A small model that predicts nearness at each pixel, trained from scratch.
Training: nadamw at rate 0.0012, 20100 steps, batches of 64.
Rows from block 5 of the encoder of a small model that predicts nearness at each pixel, named by matrix and row number. Rows with one number belong to one neuron. Each number is 128 + 24 x the weight over its row's rms, rounded and kept within 0 to 255. All counts start at 0. Numbers have three digits each. After the name is the row's rms in percent of the matrix's.
After each neuron's rows are labels from the 100 images, of 14976, where the neuron reaches its largest size: "top examples" is what is common among them. Only what is clearly more common there than usual is listed. The data: rendered roads seen from a driver's seat, with toy cars, trees and houses.
# gate: MLP gate (encoder.blocks.5.mlp.gate.weight, 1536x384), inputs 192-287
# fc1: MLP up (encoder.blocks.5.mlp.fc1.weight, 1536x384), inputs 192-287
# fc2: MLP down (encoder.blocks.5.mlp.fc2.weight, 384x1536, transposed), outputs 192-287

gate.450 068:127169164121125111150104121091141152113118131137106143150161130133167146146094158092139106099163100103155143110101125126130104085143125151163142079121112080135111132138124131146167119127159171114111119123146130100092165134146125113084169086094148110132118144116127139101150155112159122100
fc1.450 125:109053116138127155087108117070112156118137077136130090144110128129132159150159117122084095175143098165155111114194131138118133125148149106113115138162103121117108133164103132114121116144138134120156124116132117138111123162153088086172137101135137170114150186138121124134111118103146089154
fc2.450 113:090161165132098122118141144114148098169140138146148138148101162125145145155090106153148125142118152112152163087139103146121133136104131121115127157142143094103136153119150123122124124106136113128104101133137144185116171121120099111149101098162133094074142118130108120123159147115099099090
top examples: snowy verge; bends left

gate.485 067:139111147159123119148107137100123133167124116119143115172147135143120125129116129170157183116119119127137131189142114104103143109122121100118150144050128182140098144131111129161134120165133128106133133098110140135120155141103151137079144147082108137151118128118113123092116137147129119120
fc1.485 121:162088126142104132158120146127117120138166087113162100171162115125075155164120133149128143120128134158111104186133144116122137156119124162126162143106156166111104156124105143162142135144158114121091150083136163096111100129124143115156102142049122129142124128146130149149137120115128136115
fc2.485 112:128134073142158112115123104117149155109100176112130151085111128115161110141163125148178117095133098100088123095141152129133106088150128153140126131125129083152083122103116113090177165142119158133181114122103093168134125137131089113124107080153111112129115090120099132100163143134101094150
top examples: snowy verge; bends left

gate.306 097:135128150102123106170119136153146096172182094113153115158122098162116104158077133137141127121112120117150128149141136103065142134097123129151153135068101138118102131091127177147151133119143123127107168124112119118120157117131124135121106114116085160191140123131132183114139098143119113114
fc1.306 091:139099126106129108140105160131131149096126135159114137078098122127154129098143131081104132132132120123119160106120123099103122157102140091122104098074137102162184143112088117142093107109125102090144117189124151096134102154141141186114069120136113131125128087170163106133118123146131150130
fc2.306 097:125106127116150120108117121124117102148126096105108126172101101127124119123085125125094114151148146125123145124140140083107136141118126154119154125076119142128137158116120255145135138138129118124124151162121153127139127160117091134159093103145117127217146128157137173114136088132135139135
top examples: solid white line

gate.732 067:137131134101110104131151153128121152077134116098104167138083155094116142147146119150120158130096092127120152128148115104140107113186084140104131097090139152099165154120134157142142138117115133127140131138128158138099133138178148148102144107120140143153138103115128146099120169159122110154
fc1.732 109:160115145171139114097138101155117120114132142161151128173134112108133068130145115107152111128127158074118126145094090145152108116108168122136134133147144127139085102124111173149170104121125136133115140094087097091122101133129145153107137138117114104173140117119097181103144117116120141112
fc2.732 106:160128161121135116109143115118081111116120128126079114141098137173143116158152136131158125154094149126102123149149162135111164121113174132117124129162119096125151095112144073100095089140145139125093140146127143117101118140128122067131135164121116135094094179152120116142163093100168133131
top examples: dusk; tree

gate.174 117:125125129096127124156122135158133115155173075105160102175133102158118104144090139145130129115117116122146115148148141115080137136105108140152158157083105156106113118098148208141146142133128128133109168125124134123118138118138128122139107111120073157220130133127128195123135100146110115115
fc1.174 075:138141118138142131144157116118157102119144127104137078151147142139101173182089107146176115128128136162130124126135156183143121089175130186141154151175099155106061128122131121144180143139156125133099108072144131154133160151162161098136187126125157106116141169100095159153109165095125129117
fc2.174 079:143148143137142133138126101132177121100116169115139132093150158151145150133155121112182155119122112123110127141165142197139120119126153123137114122167114106146136081120138036134170122140135134115140106089179097162088140109129169136092131146094133131060123152102096097132097155145117107105
top examples: vehicles: two

gate.508 099:146121133106128112155123138165122121157175093118150108172111114159116091143094131148134128118116107129146121151141134102085147141086118139150152132083100153114103114095136184140142143123126104129108157124107125137130124139138130119123096103128089143189130116130122172105148078136112126107
fc1.508 082:098197146117106130140133107111188103135116120088123124145163112148136143145106142128161148124140137104129110132146149177140118094195133151141132135139107145118096101130161160119177140127133188167105148091162088142096158115103121094129174128106144135146141155112085157135143163126124079149
fc2.508 099:126145114148104130125144128124145126122107151142130117092151149131140137131137127122160134118135145139132119144117120147175111123144124093150115119155129140140119123171141000121136128120120133120136092092122100120111108103145146125116172148136142107007118135083123073142120133125128136129
top examples: solid white line

gate.8 122:128129137094121119147112140161133113124183070119148105175128114166116103142085128141131143128116116135143122158173143103072136139122136135144144142076123136120117116110139201134157146114121128134106173128118130126122136130121118128136116116122074159214115126123130202139156100149099130124
fc1.8 074:111077144105129090099140157112115132089139086189092143119112123110176138120136147120133123120138080124161127124139122112098114131144146100126124107091135094164177154117068124098139155119107148078173162157127175077147123127139148148115102131128124126141136098147162130126118133112153125149
fc2.8 075:117128120081141129135168096102114128100150062099143126122123083127127124096105155107084124128150123137145123121108124066110136136134164126108134085127142136117152142151128150152110144169083151085133148158090143122140134163156123122137128112138143127171130124178158176121127075134143160149
top examples: snowy verge

gate.96 079:126130178131164121103095146138092126175149096134169144139140128130109119131116167118133105120122094110185116167128099128087143141105169143110125114103124173131091149130109154162160133128086123115126101110149142144128120155112064115095159164118117120153103138144132171122143114134120136119
fc1.96 144:142154147129163108098128146102098140165125104131185139110117135115142104099117158107122085112121106074165110116101084123069140141115157107120113101148115155121132136142124128177136148149074092138087111133156139156122110156123088115097154174105140141127092172142155132082126106147134132108
fc2.96 134:150113159125145125104119155109141148166129084098180135107114120092124187115168165142123124145146107118106139114104120155123145155111129119105124120141131178151130155121099075152130152132112153083134115107153144137101134093126138140154103148078155146097099140173148127118147108147117132097
top examples: snowy verge

gate.64 106:130141146110108125159133129155143082168172093113151112160144106164107117152082130134127118127120122115162126144143134100065136137108102126154170137072104146122096120112126194135142143106139104148111163124129133109127131113129117136127108106109089153209134133115139169131130093147126115111
fc1.64 079:130127147103150094108110116129126152116131108100140113165094130132118125147120129145171164116130134124138091122141116155187115104153123148129097153177116161132117111145189135131182136149114188128082114115110105179103148139129150116130159129136116152117128149104106152123144099104104137122
fc2.64 085:125116164126125126125157115137150175118122160117167155081142114164149104128128144122170141111101106127150079144116100165154140125144132112124111136164139105145139122136159001125155094119104165149133145124152128147121141101129183123120139150121143126059092123106143105119144135096113104115
top examples: solid white line

gate.584 073:149162113120116104161129128132137115155145102108150117134125119134148142124112127133132145108145126107115147113138103084129115131132128118153154145095081137121129083081105149124138167126112144138106127119098108106135150144139152118106122087114132145147154141108152147101190082154122137095
fc1.584 092:129085124159133160082097126156094138122122121106169141163117117136096093148113142111112097149121119123147146154139138170081119138101115116104124123099158136144093165171152139152138099158087104088160145137141166152138119129164096127139101211155095126142120115128131142163093122100109142147
fc2.584 100:134118105111114114141127103149133158095115135098138153096131085142125102149112131106132147131117124122115130100137131103105118099145147135162154143128136119107139157151155255123167141134102140108128162125125112109140144119123150115152150131122116104209124104132134172127117112125129110158
top examples: vehicles: two

gate.356 110:119128128110121119137113119161153125147178094113163100165122122162119108145087131134127123133124112119167099140155129099092125139112109149160157128088113155110104101105153191128156140121113119137099154126112126122128136125139124126135105104135087159197131119134115192117163091147099124112
fc1.356 078:091160141111157124143095123115123132127137104109095120159103131134141148146121118125161129125130121144087120123168141174091127095140136089137149156123084134151082089118100171140125177126144139140136122111155113130098180140113124102127187114127136116151140184103125134134110149133135123149
fc2.356 087:127145131136140129136121139125111167099091163130127111075118107150146155173129113117161145102155142128143168135121109126174119124126130090134139119122129131167143143195135008132135094124130111129171100108151089118108143108140147103083099153119128100051135127123111073132139130129118130166
top examples: truck

gate.604 086:136128137106131121150125122173138111164173114102154106173118118150110105156082125142142148120134125123152141153134136097090146128095103136158174150083106162099100116098134173139152124111131113130102156118114131142138122127124122129121096102127093134186138108130111172112146086138105127092
fc1.604 088:157080153144146124118151160148111158125125152144103124090134130087109140131143139126109131132129137123152179127088102088141134154080121123124145126113165151115151167125097093145093089115139101088142110132105163100163092114137140157110066133141132105098111081155159091121103096117134144089
fc2.604 109:146141132119126141137136126137114107142144133114120130153119129142111106151098129139105119140123132114129140119123125113064143137110133155121140151095130135119123140098131255125137135120123118137116150163130144126133153148117121126130102118124106131255127110157139177133126117129137127120
top examples: solid white line

gate.242 085:147110127099129118159119137173131115160172102113163119163139099158114088146076122144134121127106116110135128153149130103079143135090120145147171152067109145112093125091127172135146149132125132115118159117105124137131133119138132122120093106133072160183128110134134173121137079146107135118
fc1.242 089:161072130128154129126117161136093143091097144168132130095122128108124121109141132108107116149114120132110146118111127099138106169094128110095131129104149127155171139123095111139078129139112112073155115158128161102150082163147141148129071138167114100106112093168176106141119093119121176099
fc2.242 108:152129135109137133137134129134119098142134106120129119157119097148115104118103135144104113151134131112129143127128139101088143139125135163126149146087127131113123143105123255142131133135118117118122156162130148137127135139115121120153085120134112135253138111155149188135128094127137122114
top examples: solid white line

gate.297 087:119118113103118124145135111127140118151163117096198085131124109130121136166082108165138135121146128102168147121106136136118110118128100142170172149117086148061126126081112146095151121144146120143115140104132139123162123124174141126132092095119132137155150127126101162086140117141132142111
fc1.297 094:165100148131097129128126158136112150132095129134064172108153110163140123081144162093090071121137121138132108130128072096134123166097176135079109089135164127142135136164148140150135137070148105136149118125102133149098127108077074124144139124121116152135101106165143145151165109134118118158
fc2.297 097:108131133148097134135139119155179096126150157087128148136106135098127131101153141136105199144107116123094150134154134108100106117125121106102134179093131159139169152091103225155138173111116182097150122136168144140096194114095175117115094127087135153192125119144116149138110174151109154100
top examples: vehicles: two

gate.188 085:134125120117127127152126126159142116152175111109170094154125125152116088149097114143123125115135113111150135146149119106080132141090095137158152151085102157115102110093138176146139145133128108142115155120123137155151117132126129107127099094137088145187139118138116170112143086147097118101
fc1.188 085:151098127157144143111135132139106141111126158148147128098131148098099111129160116133077117111145128129155170110097086087137118182071117126115127143118152153122153152132090105136073111141123079114157093141126161121160082134142137137109064129161135126101117074131152106152110104120137134098
fc2.188 105:120134139112133136139116133132140104155146109114137126149130111133103104118120135142101138138129108106132132110125121106080135147110120152129136159106109136106130140093120255119117127128119124136106158165150154133139159134124127119139098112125116139255128104155136182131132120137136104116
top examples: double yellow line

gate.716 079:136101121179126150124067145152145118136115129099164106143140101149124072138097127128136159134100125135149096146145115138148102141122133127148134139099120169082089069139151153108144141106152126120115137085111103145126146119087112127127137152121067162157159109132079169109120109143069064132
fc1.716 110:110110117179131169089099143120130126149124118104131084155162099128132138146136122110125128159133132152160085178130140166156086104164161127118112139141139181105096084150132128150133122091166120111129128088135101102113105141094096126154134159114104129130162157118068146146104142132117082147
fc2.716 109:163140132129139116099129175131120125162127121104166124114140138133141112138135118126116113086148160103141116063098105129132101155141113064126123137151098156107119137120099052102113110078103089158140083135116118071131157121159121106102105172111135118099133143131107112113117107141144171131
top examples: double yellow line

gate.73 073:181179067116143154108146121113160112126128166090169113097139104164122126114121096118143105111172166158127127129131140157134094133110160136154125123133129130135090078132128127118155158118152085174133161091113091139142154124112101106168097129144130114134132138122107134093145095127067125125
fc1.73 120:106107137116102117084175147128126109167118100055145096138133141151144066089091108155091123178115154138172097134137077118105158158132139101109101143133143135084162135115177149138124121092122124168105123162106117113097114118139093113153132166105113152135124148160111140098110094178086144168
fc2.73 117:171141147074131110165157136125094136072131089131147089183146121108100135159114146082137122085132117117120172097139154160074108173111107125088187126167150138122135162119148115142083148150118127094088128148150170129132133142113143163137121144112119122107091125136113103173140115115148157100
top examples: pine

gate.66 123:149139140111107122137124148159148126150185101117164092176138105156107094144089137131133122120131116116146109155167128103090144142109137146148146142097118141110102110113158197147152146118122121146091178124112121136125140126129118117133091109120083143205120138132122188120156088133095111103
fc1.66 077:108081123119126145164094140105147141094123125129092140110133118089162108096108119108080152165111134130072147138128121090135144118095111089168081070131115140102169105126149109148128105131147110077143121114152131133135103101139104137110141125155151145102106126163132124121087121143150132119
fc2.66 079:117072124140124130122126085141139090097143153160088101165115174110117109148102113094106141171105115150137158164134125104118092127102140132132120117154160097155155141142109145145116046158129086158118131125162147154136120120111127110115126141154161161106162145098123108144071164126119109133
top examples: tree; dusk

gate.9 072:145108109137113149104104164121134134139126149104178147160138127162142107146040138150120137159096145154162079161175151121113123120135125145137118141074155160129102106152126145141163154131130112113128174105124120143132134096081095157125112151127092158159133121139109150101130144162071094145
fc1.9 089:095090153114128137120127130124112101113145141126125147143096140134125125147130164125102116077136101125098136082134173142102155096131112126126152146131098117134122134099144150112141120128159156134106108156155143174112138151171105118127091108140108086127161134147102155128132160079122146127
fc2.9 083:120123106106141109091149122114107119096120160102101117089116123093128151102093109130135108130140141093162129136107147153119113109135079154119125099101143152148141131105116207142163116111120107177109127145121149115139080147106109141151139121097109114199106128132170169142108122159128156156
top examples: double yellow line; dusk

gate.246 088:142141133100101116132101147163127092168173096113149102157152112145105121137103130136142130143130145099141119139126122118080145147095120138134147149094106167117107116121136205112147154128141113146119147130086121142122114125123131118118098106113058132210118088145111184138159115160093120116
fc1.246 078:147124160121164129177211102127172162156144140118122131138164143137139115113115127154131172120152108146152171127115106116154119139128137139127123141129136103141129121112159104146118148121149136131176108122173114149131134073107152132110152111098136178143129157117100109108117131131146120135
fc2.246 081:149135090107141122146139115102098133097135169129112134120067154103147165142145085123127151111099141157081189099097143164120101108130162100090104124135152087172142120149123118103122093161092092139131098119094139134142135130080120132112159141135115114097115164109098073100106154103136133143
top examples: truck

gate.44 076:152105151143132139159114103158117159133125109110124137140142106129116113166110156110132169141154113125144129173120132104118129133089141149169142117085150160114082160146111138150165108092124146099140117108107151159140153122125114134091147082139096154141119081136112175141141105156089115119
fc1.44 133:118116144152123124108154089132133141133111122129098144145156113109120127117121142126141175158157112118159115143116152120163114129126154156147112091115148129122107133151110140115161096075162147106134127111114147131101131103121112136123187080138137130149114102141086182142120152156095094112
fc2.44 124:134124112116121125106116139136121161124117130151128089144139169123135140119127131122126132126126109145134112117142168160131104115148142122155125110154105148135136109119158000120127108151126117108118105128149121151140116137170100151116164122129163135032124132117113095142135141100143115136
top examples: double yellow line; bends left

gate.155 102:131112134119118134156127127165132118158169099124162094174127114156103082141089139146134127122112117118160112155151126105085153140093112133156158143082108152113109124102141183140143128130124117133116170131110127135128124119152123124120105120144081152195119121141136179126138080136103115102
fc1.155 086:126163119108144110139101117120164113114139104073135159148130107143139151142098106141146146118139121117084121122149160141127115103159137136160121132113077129123093088110160157148173153133126139152111125114148110155105200138086117110153194125099132119164147171104048146114138169151112134154
fc2.155 102:135144116122150126135114117137128138121109150143140113100127115153170139134138129127155139103145134137110126121123149120156141131122114101131092118143139129141136109156137000143119118137130123140145094116129098131114123104150136135097146134112124123010120129087127076129128145113120156139
top examples: solid white line

gate.233 055:113098142080113098110123120139105147103147108141114116128137122159147149122123115091109096163164100126170117100151120154128141123127154122090085109165129113142142107126188159114127117098132147146128128167139132105127130136164122134139125091146121151146114167149142155151129112135140152161
fc1.233 104:166116093130090186100145151115174097117136131101160149132144151081108104116119117098098155095134143115096146106169132139115141155102139125148131131143116109133140138136142127130111150138126105151134156141152160133169158105114124141137089183079125119128116143134110111105129134126114146123
fc2.233 106:153121105115128122124116149104169130081152113137145124148161131101101091142137103087132080080158108112135116133116118116113111122173112111147151137167144150169094113148137144153117142165097104148109115113145159104135108157170126127153118125124141092195137142117138167142117092114150124148
top examples: vehicles: two

gate.642 066:158110165123143101154138171140104089137159097137160119158107138089168102176097132129174151116105133087124155136121123120041138146117088101133124153115127130125120152138097143200117153117110130097116135097155158136134094151087121115096139143092121126154159146140131147103122126161106145093
fc1.642 097:119103155075139076124150135138129141067155088141130139117106138099159078132090153103140119112101088109144084133151137083106137139110156147140083098116131082137131135110116133182130132138112138103131155120175118146121105186105122113085150141087142151133106141144151136098130138147100134136
fc2.642 104:120136130169134132140110142147134152139127135146136163113134111099121174174168127118114165127143111126130200127105101135170125127114119147134142121114152138117117146164097007115134102127175162096160120105147141125134144105130171160103128110124146121059154129119121098125130118130109106089
top examples: snowy verge

gate.307 093:141172090122123134161118130164168144112165120135181119148128131139104084156097090100139117113124140119139144128139118093109112141097129151165128128121127103095079109141148140136141115112133122163150146103133108134133174132104135110142124091152110138166127098128127142112121136166080107138
fc1.307 097:129158124141156152154130150164182133095152149154128110146111177113089075150103109118133179127112143139118142133120133145146120135138135127150099135174162104121082117136158100122130102122148138145171124108133104137139114128073165136134133102134124119115133101131114116134107146122082114156
fc2.307 101:127151155130134122160158119131120144102121136107106131153109112144120171187098120118144138102101127180133156119135141170122102104132125092075155123112122108138123124137153000147125117111150144117132112114153124104111166131118151151114122127113137137046127145111098069131136168113113152117
top examples: double yellow line

gate.486 110:137130132112113126155135118157135124156166103118154109185131102152125105141084127141129126119126100107155115145153134097067148143098118131154156149074099138123106112104144196144151154136112120131123156124115124129137156123121129119121114102128088162197129137126121177109166112155101117119
fc1.486 079:118112086133149137129114118128140146122145140121168106101097118145105108062106116134064142145102132143148129118125151069127137168071113118147116139097116120120161138124151125112118092153096096133119163179128133117134128135146172143138090127106118135119119144124150123127135114119092164105
fc2.486 085:112114120089134136147108115146141087144136113118130114114105126129120104068098140142087150138112125146116128138130156110099145152104065171142105108104139093092153131112149245111141109127156129141111148174123160146134101119114128119147112076114098140220090118137162184122128100111112149105
top examples: truck

gate.690 114:134125135110122124143118124164148116165172091099156117164138109169109100147095119135134133110115114116146112143153125110074136139110130141154156141088106157104097110103132189137161141132106138143103161118117119124120151112130132118109104084104081171198118113130125185124144093148112115120
fc1.690 064:143164135107169114140099088125141119152175147125152104146143135140098090137123111163158117105114140109108086094148106137151113139181097149136142195174102162112072094124148138135119176116117139164119109130129107163126164105145130086137174131099134166129138154126132133119099126122161173140
fc2.690 071:123125146105123124125123136128175129140107155118138137124137143130140142140145103121169165139113105139118129128127130154165127119149125109131101139147112107159121114117126000134113152113181162123147126104182106128126126088158153132107129135121144122043110152102126085129111188116121122142
top examples: tree

gate.159 084:129110126108116119154121136167132097168170106106159108157145113148123089157086120146132138121126116110142132155147135109071147140088115136146155146068106147114099128094137180131143143118135119125118154114104136135139124114125123115115100111117068153191135114136128180116141077144103120111
fc1.159 081:106176141136108112131139112122175115166150127103134128163146131143143128143115132138163145117134133102135110139141107152113165076166133138146112127139108124121093100139149148137169148133136179171109141093124066146097169098093135113136166116101154164150137162085081154112130172136135109159
fc2.159 104:113122122141120111115136133114131153112116138153133131108149150113141151130137122109162142115129131133132117135137112152182118117135125101132114104150134123154138115161142000132121128123137139124131105096129097112117121120144133138111158134130146114002130146101109074121129142136119147144
top examples: truck; dusk

gate.613 067:152168133120162123159150141166170091122131128152122131162198105119139118168099112103143106122117150139121147180121132145108117092129151170136131132065151097122090117100095146187145135156154121129151138067145101135098155129115148128100143137135138095156116096108115136148153119144111118113
fc1.613 110:141138084080152125103155126113133126084140118133099133142141100133131133153113112122148107113114143186124123152108112150130110127121170164094098111122145064144117081112104161119147121106139095124126142088109118124092171136116141131127147108155146139160138146149127163122141126161091139114
fc2.613 108:097094103137119119067115113140178091147109142140108104128151116116122157136115112131129162153119113184113124125133138123136133115129146108138153174134117108125131121124125020103112072120148100137150102117153128174147176141124130127155132104140177086086140155144100074153088176132133125131
top examples: dusk

gate.628 077:136125123099123108158121092133139102136138100072139114123104089131138121145090112148147162110113122146099148117147163100100151098122101124184179147114073131057130130084151146136176138132117143136096152137125119134147148154155142142149119137108142127147169150098103146099176096118139168110
fc1.628 109:170118117132145150134120114097113138145112120081129104104066081114126155153159134187145163105102132191114163132111123116130178101129114105149126168132091130079127139116123141149151095118111122102131110120124136133162147166138146106140102123108150111136186134127125132086154104118117139110
fc2.628 110:116149099122130138129129130079137089183127142139134101111135162150140147100115096169125123142099162131137105113113106156112153127129092096144111108160092172111152097144140069110096130138140066191097102102107111114122128086133141140141108127114155130051139154121134103110100105165152141127
top examples: vehicles: two

gate.513 071:112163093105141095087126147125109108113113125131125093101100142119159094116119092141136073127105158137147153112134106149102063148103120128114115118127135106118131098107115126138100136104113096150112118095104117124122131136124109115150117149158145132129152139165167117079128086176075119113
fc1.513 126:111141094104124114082131138118118096115147118113113107096093138151132098134120117133124076128067158164148110166122101171077094149102133143106102130137159118095135116125118154157117104097108092154103122111113118127114118117151098102138127154127125140128144129173176137112137111147094090135
fc2.513 117:106107143123131106163148132149110104145135115141143104141162155105136104157101118150162149131095127121131160123088088148088119178095108101090146122114159135174145160117103034139092088123125106125150093138135145136130117111103150141123152173122138110055113125123128072159109146157131155115
top examples: tree

gate.53 135:134132146100111115149122127162133129146180090111143113174131107163111094135091141142134131113117102125141106153162133094086150149109120142157142128083110137107106120112148215150152146129110120134115160130116122132116136135123125118125101111113076147222116129134130187122164088145105123123
fc1.53 070:132137147145113123136140119138105131138152111155145156133125124133097133177130112100180099127115111104159133121134096159140118131165104128101159152140118170113124116135142109132127150088120136159062128094139155138114124120130129109151132123153112139117176137089105125157146166119147116117
fc2.53 068:127141123095133101122111116127128145137138112122143120119123180103089149124128129096144143111141106119146111118120117146160097151130190109113118153136132128110132096085131046113118161103134148109115124091101107141129135154153137160143163097125085127108135117147115124157116116134103110100
top examples: pine

gate.669 101:126121131111119113143121137163130124151173090116164111167125117157112093150097134132130124115121107127151109155152140104081140145092106134151163139093104160110104115096137183149145140129116112126099156114113135129139127132146122117121106106136081144191128119132129183119150080138110127108
fc1.669 074:136079116153124112101165139150086121113129130165146124105128132099111102110145139121105111116114108130134145128115134100122148171094145128112131109122175132142153160122104098136090111129113096079145125138092165090159078146157125144120086136152109123113115088137174117131118062131132150106
fc2.669 094:129124132121145123134125135126128127142153097114139136153136130132101116114128138127102115135115123111121108122135126112089143145111134159114133131110120131106126135087126255108125133136134133125105165156113145142141131157111108124150090121124121160254128125170132186125128116123141129114
top examples: solid white line

gate.611 132:138132160110114134142111130161138117142176100102157127182132104151108102142097133146131133127113100121137114150172146102084143146101107138150152143077103155118114128100151217146161143115122117142098159138134131119114131116114126115144097115131084151221114119130109201134156108154101124118
fc1.611 069:103114104140102126146108137101150100113123123093142069135145145125161157122137121109141125158167113099111130145131123125112118143108103119133074096089099115127203152090088138103111125113161157115157176150112155066127159145135140108124124125099163153138107153149144118142131154160107108123
fc2.611 072:121133110115099117101127101112117092129119111066116118136135133154140150125117111132125118117154162157131127169141101124143120123128115139168121108152131119132133099153168044156169131109141133138121141133105113132139136152154112119108112077115118100071160105133155119105102126140109165155
top examples: dusk; bends right; pine

gate.512 062:157140142142125091143079160164148177143152106148130121132155093113154123125112167122153113145118134103173133138117107073132127108110133131168125119085163141088123130127139132163141109104118140102115149109113118140118108111112114156144152118151120139136115086129141138132165117189107116135
fc1.512 080:132123147111159107092113148137125145137137110127117095147124140123171107087112129178134110170123127144142102109179088121131135173096137134110090136158164133132172087117121145134105130084129131139110119178101132107092110133095083139150136107141141123129112163122137134152151040204088144138
fc2.512 085:116134137125134135119120133106162085145114139064133147104174129166161137103109110151156075159110158143144083140126125130105124139104137119116088138117126158113139142115088057124113133117162113156130126132175097083138157086144139125104101178117114158048086116144145091149099170154129151168
top examples: snowy verge

gate.288 074:148161144160163155135107141145159163125133156117164151101117134123106091150147172115132084092117160112126158129113143135150108121099131138154147154166158134130074132095126119115157121139094146119116108139120110101144113098169130131104117137145078130125141117108137131115121146129129137120
fc1.288 125:089115097088125088119165119123092093112142102129126112150130119101146128126088098157150170138148089120153146123146125119129156127184134141123151100095110126122179160109126112100117143136157107115121139142131164170139113179161108126152164128113161119112130110101144121110145102131126125130
fc2.288 118:153129114069131117104140137143109113148137141122144143148142129110128144162124110124138137140138179125105139120138148165120112130135169133130160162154142112133112136111118215116128154100120123123109157077119112090124101134100095108172140161096081119170131163141115160130146080119131108124
top examples: dusk; tree

gate.272 079:135124114139101120152138098128121113130122135083139126153130125109153143177134135117169129151140160122141146132105122143138134094131101151170163143118096132136107093112119130129151152141145162120119166104104120113145126101156175125128142120118097146145157146117130132074120145159117148136
fc1.272 113:155097113128125177118105129112082161103147158128124142159163122142091123138104168114115088141122141142174156115123100157192140147144143163112138073117147139181127101164133120102130130158141098122106130137091105124142078136156120148129117100146104148122129129087165121121142116100110122144
fc2.272 102:141145137131096125138152110115090118120108144105160167108107138120120158169128120108144182138143151125111131130095125150125135072156149136187181129116094147120129133164110060123154161143095166115146149124103144115155118144130155115139113143168122090087143139085146125112128126148131152118
top examples: dusk

gate.239 077:153163138087103089102169109168127100137133125157117094126102126142165067160113103144179071125119170111097145115130110157092120123118138125115151161135102081117115096077125140164129133108092095199099146099109087137094109096136107076115131124145141135133184124114125142098138127128120111124
fc1.239 103:135166090128137112153123103105119105097141146123133134103092142132095129125120123107126152099109116168130140153106130143122122157121151138097129087142162089147130112110099118106115134089111101138150125109114118194197133156117135146102133171127138138126143099112179115119149139139059090105
fc2.239 100:126082126118144128126133097130117112153134120169180143133173150118134114108127124165147145139135134103102122157067091143127125156084156141115138122147137119149170164084094182120115062127160107116104141103152130117121132103131139103137153148116114109183154150141095158125101119134115135084
top examples: tree

gate.119 070:150157104102133142168111089142127118126124149074150093110112127167131141142112108133142125160178152120146155111134119120101129121110147158129138131128105151148098107109117144086157139132107139149117134110097100159153135136145126113108096112149097153138124110135128157123150075144111132136
fc1.119 088:129149069149087108162173104082155105117138140106157095113108164132125173103157105127125129126166130122162063120102139151138081121124118165151097086163093121139126142089120146095144124124169127174108167113122108075160135145145144120141120152092152160134109158113139145088171141121144146128
fc2.119 102:112129164172146121108121152135093130140103139138142145141108176110117154156138098149146139114125131138136150128134130142171134118141126130101139114137118107138116123135116000111111143140155113140107119113120117162112113139173100118115138128149150097038166156124083102099143155120133121100
top examples: pine

gate.709 067:099124097127122073117099117146161126116139101143166101145153125152148122117102144123119094156131119125158098098126133107141078123149144126155117117095094102139121106101123147122151145102130141144119123138130108095126127159127079115194149087136146160144150148147146168115168138160118106134
fc1.709 083:134175148101134085150081116141149134184157142145111112088147115127168115132119153106156096108123143121129134110117121117159121135097100151162107142125123112116152092072153107140148125076147116162098146135141072105078131094114136126125123102141129113120102108124149133134164090180132151116
fc2.709 093:158134145131140127131164116114107131144111139151132142143129119130130143172103110172181141121100167134100169129140107115150156122121156150114116125084141118172125163145085052132130122134139118131128110097130114105105162110142135119087107142156128092033139113110092121123089147138142128109
top examples: snowy verge; bends right